Weights of a small image classifier.
Model: 4.84M parameters, arch vit, activation geglu, width 160.
Rows from block 5, named by matrix and row number. Rows with one number belong to one attention dimension. Each number is 500 + 25 x the weight over its row's rms, rounded and kept within 0 to 999. All counts start at 0. Numbers have three digits each. After the name is the row's rms in percent of the matrix's.
# q: attention query, key and value (stacked) (model.blocks.5.attn.qkv.weight, 432x160, the q third), inputs 0-159
# k: attention query, key and value (stacked) (model.blocks.5.attn.qkv.weight, 432x160, the k third), inputs 0-159
q.4 090:523497488491547523465508507488516482501490497565489554473460500497524503456540488463464524507477542530486511560517490475492497516512486470531546536523539524467504502506498484463478532512488535519494471480499530491507515518496503518538502545473469469547542512525517492494450428474516483513474493526492542505473519520530518504501487455478507505485495472513499478470538464504492458495503487512537521485489533475476464494490524481483522516521530496465522515501532516540505512492516500
k.4 080:526489495520572537491522473482465483464479519524449499497480476503495519493460521451510528462501529541503486505533510495490501503529504499523527495510496482488546458491494511510498507539446516479517487489514496471475464481524502519495462469492485469518503465491481512483456470477522465463486493499512509496543532552518493516483526463498468536519544522529476499510536534514511520508505519474506513495456550501485490482513474519496539463485526453476468496499473524541502486490516566
q.5 070:536516509480527525471495497501501489504503499562532511524456518481524516470533482493464512520486524464495511541510487459506504495518502480572529505504506528501469495502486490454524506499503533487519497455466534503497474485447498522525507537492478491534532519515486500470456444484478484525487490488493570532501529492503526458559477476476474465468491481462479509502509470489472464494508488473556539487506515460509484470477538466494503536514502463500479486522499510514486526509514521
k.5 073:496496494512532519531543502486473457480503477532477437507487503525469543494481497479500528507474497516513497486521530485476523487490504470495488488483526532484547474514483517517487508544454542468513509464506477439474487494486491543504471462493509486523501472515510483487510459474463510501459527441506539457533532573538501507482495468496453492499529513502519507486508515516498498500519505483506525482489519499505548469526442510538514489519504484498454539536542532509486494506476496
q.6 099:490529513505488515514519543491448501544473456451503542485496460495453503494513471509469510479492489466484519522482455479532520480537475480512486516534508505436535527483499506461471533507514511503534482526458487530486465517485499454529492528502465502451504522526534484510521470484495481544496479490516491490462522461534512539519494526514496499526507509459507460516524513480561509535515523529487492489490492532489477538521512480455527515470525524493533522530505533482486507491510477
k.6 074:513474510482445499470510476496524531513525504482498517497510520483482522541462508476516528514491486479531503536483470492494516456511510482533491476529492461498514501495458497494515484505525492515513517471491457442446534453527515456456472542545509490444485467483483516505533535517501460493518567499510505494541490486515462490507487506522512490466486506497494499504453525480479524501551492500488487466488526502497455507482445494531519517482490515492470461506481524524470540457480532
q.7 057:527484452500483468495495539509463514494526531463542505478493499449548483497540521488491464574515452492471514501482449480496449506516501555485490516521487497518500522504510509473473510463533474503517431502505511468534493514478467488524502466538517527487497541531530482486478528528498482517497509505510483512500481517490481551511509500514487484493524525482517499555478483549504474517524505506459518517518492489480498527510543521452455474494513510558493493465521485485488493495504491
k.7 060:467489499491499501507508529485481499526517468520525492512486524488495512486516524513490515486452506479426492498490495473505501501512500493443507515487499485432459535496458509485490527529522486507459443523503523538515503523479447527517495519487472485566499515508498523482526512484502469509499484466484495515427553466498491505470532553483475511510502478471541498460499486540546482481477498484533497521477473487454495497488529522512509518515471508473503517486537510446492485498526453
q.8 073:494530543505452498501484527503486510530505486457504510502497489470476535516505496547500503466510489484485505457466459507556524488515444519480464495539481486481517523500491516465467479520483469509506494538492451523493510517491503490482513515535534527438475505475470489480555522507495475539511532498492473502488522461545499524471502519496498514496497527479519511507511476497513557525504516509468480485524482524530483559479524496491524526507549552490510487479436522496457526475522471
k.8 091:496499475480466507481506538505541515506508463441515514500505528478509497539497468546469472512519459477510514506460449509517517462537495516541479499531486499469477539470479502455474510504520515480496481490488465500480463476482478424490488509541503526472509518493494507473547504499475482543574547451490488525467536510514468468515519506536495488506483492469558505514487520477507503494518522522493523492481489514503481508470487487507520547496503515507501513482525507478499568481502480
q.9 091:487529511527505548510522521486446496541472461466510522496480489474476485465508455507455528483509502466468500512480461483520530458534476484586499470521503547461497541496505507461483533516516523525525473492466524525494473506475489472514504536501470524483498515492519469504502477464481468537483485473522492493477531470526531528503481490490509474505506476443500486501523491489554525538519519506492494505516503515483469506518516477459545536480523507522518490539508518464519519492523477
k.9 077:505481518512459521493514454486499497518546512509513472526468520489475523492491476484491580523511489487514498525510498453493542464493533455539508468509511485508498489516479508490541503505514505508512543492459474455422528494520521479485491532548508478482487460470474483500522521519489448511495553506532510501527491458523510491512500493513513505473479498504473492497475467472468544515555502500506486484519503485491487511507439469539508540498485497527478487517461540538501542483504514
q.10 079:477512514476480472482476503525534508499500566517501483529506535508534503530480505529519476506497487520513490450512498550490466531460511519449476490504475473566462492545501503509520488492472488481482520482512482463502538500508515505456517487496545537508471464514467515477562557502478528493503538487499500531528493497456476485498532510508496497450465504510527562529472479521459523467480486502516516501516483519513522495468477514532470474507519503503512475451504459489494508534505503
k.10 085:479500503518498522495503553504479483508486449469531512493519499515546483490527469523490497502524506491452508465520505490527475536498472536476503519482514527496467538544497514464470527507497508477479479546523516527549467542453477489535522491422485515517522527541488484483526461460497514535495483476485469523469517501521483504531489505491487490508492474470561503492517495540500465485471488495518508522483478526479524495520536519469481508497510512490534517523537491469485498513529423
q.11 062:449485532503496518468514485506500479507462518516467512528474533536514515485492465466462536449482505543487491451509473542476488509500492587509484512501499483535486513509488466489508519523476507512481491459503512478495516493463482463493506504464513499491495489534476505431530519489469471521509526445524474517477523490490513519488533517497499517479479465498535536537491490510506479537456497518562533528491506494478501455506506508516471465521546490487529517494511476461518494523541507
k.11 070:479471533514507536479513505512487507530502472497566519479494499505531502461519496488501550495502489488499539487502506472537487503478480505477526511475493517498471477551506526455475542489470510497498522537516514494495506560476502487522502538498494499510520460544487465482523464464492470529500511488524506508444487452540475492527497465482503492470491494461524476498486485544487520529510432492563474523480495521473496520492482486524522542522494502513548492530494527515512494522523430
q.12 156:512479502507443535489506508497495505526545467458536545494481534452506514515492491552467520513508485463497545510470445468497485486541485526510488504520533539484504541508494500451481502519530473548507490537474497480484501475466488456469488552545499522497492499499517489511534484495472477538510558507504465526477513478496495542495481525509487490495476493470511496513485511478472538527524488515496481491500456514497495535480451511534534532519528523494497516497466500465488511459520458
k.12 132:437486497530473466488447503526503528550486479475500466564508499504497526499515491527533488461475494512514486483480512522503506509465492490465520483468449492527466507497497531537525490471493504460486498518511488540529486539513481550509483481501531538503525497511489512474500567526491529479525481469505523476514475436478484490531507478500526489504526505488498537479480485488566498481473513458486525487508501526498513474504562504505449507492448525472495516455492490496505493521505480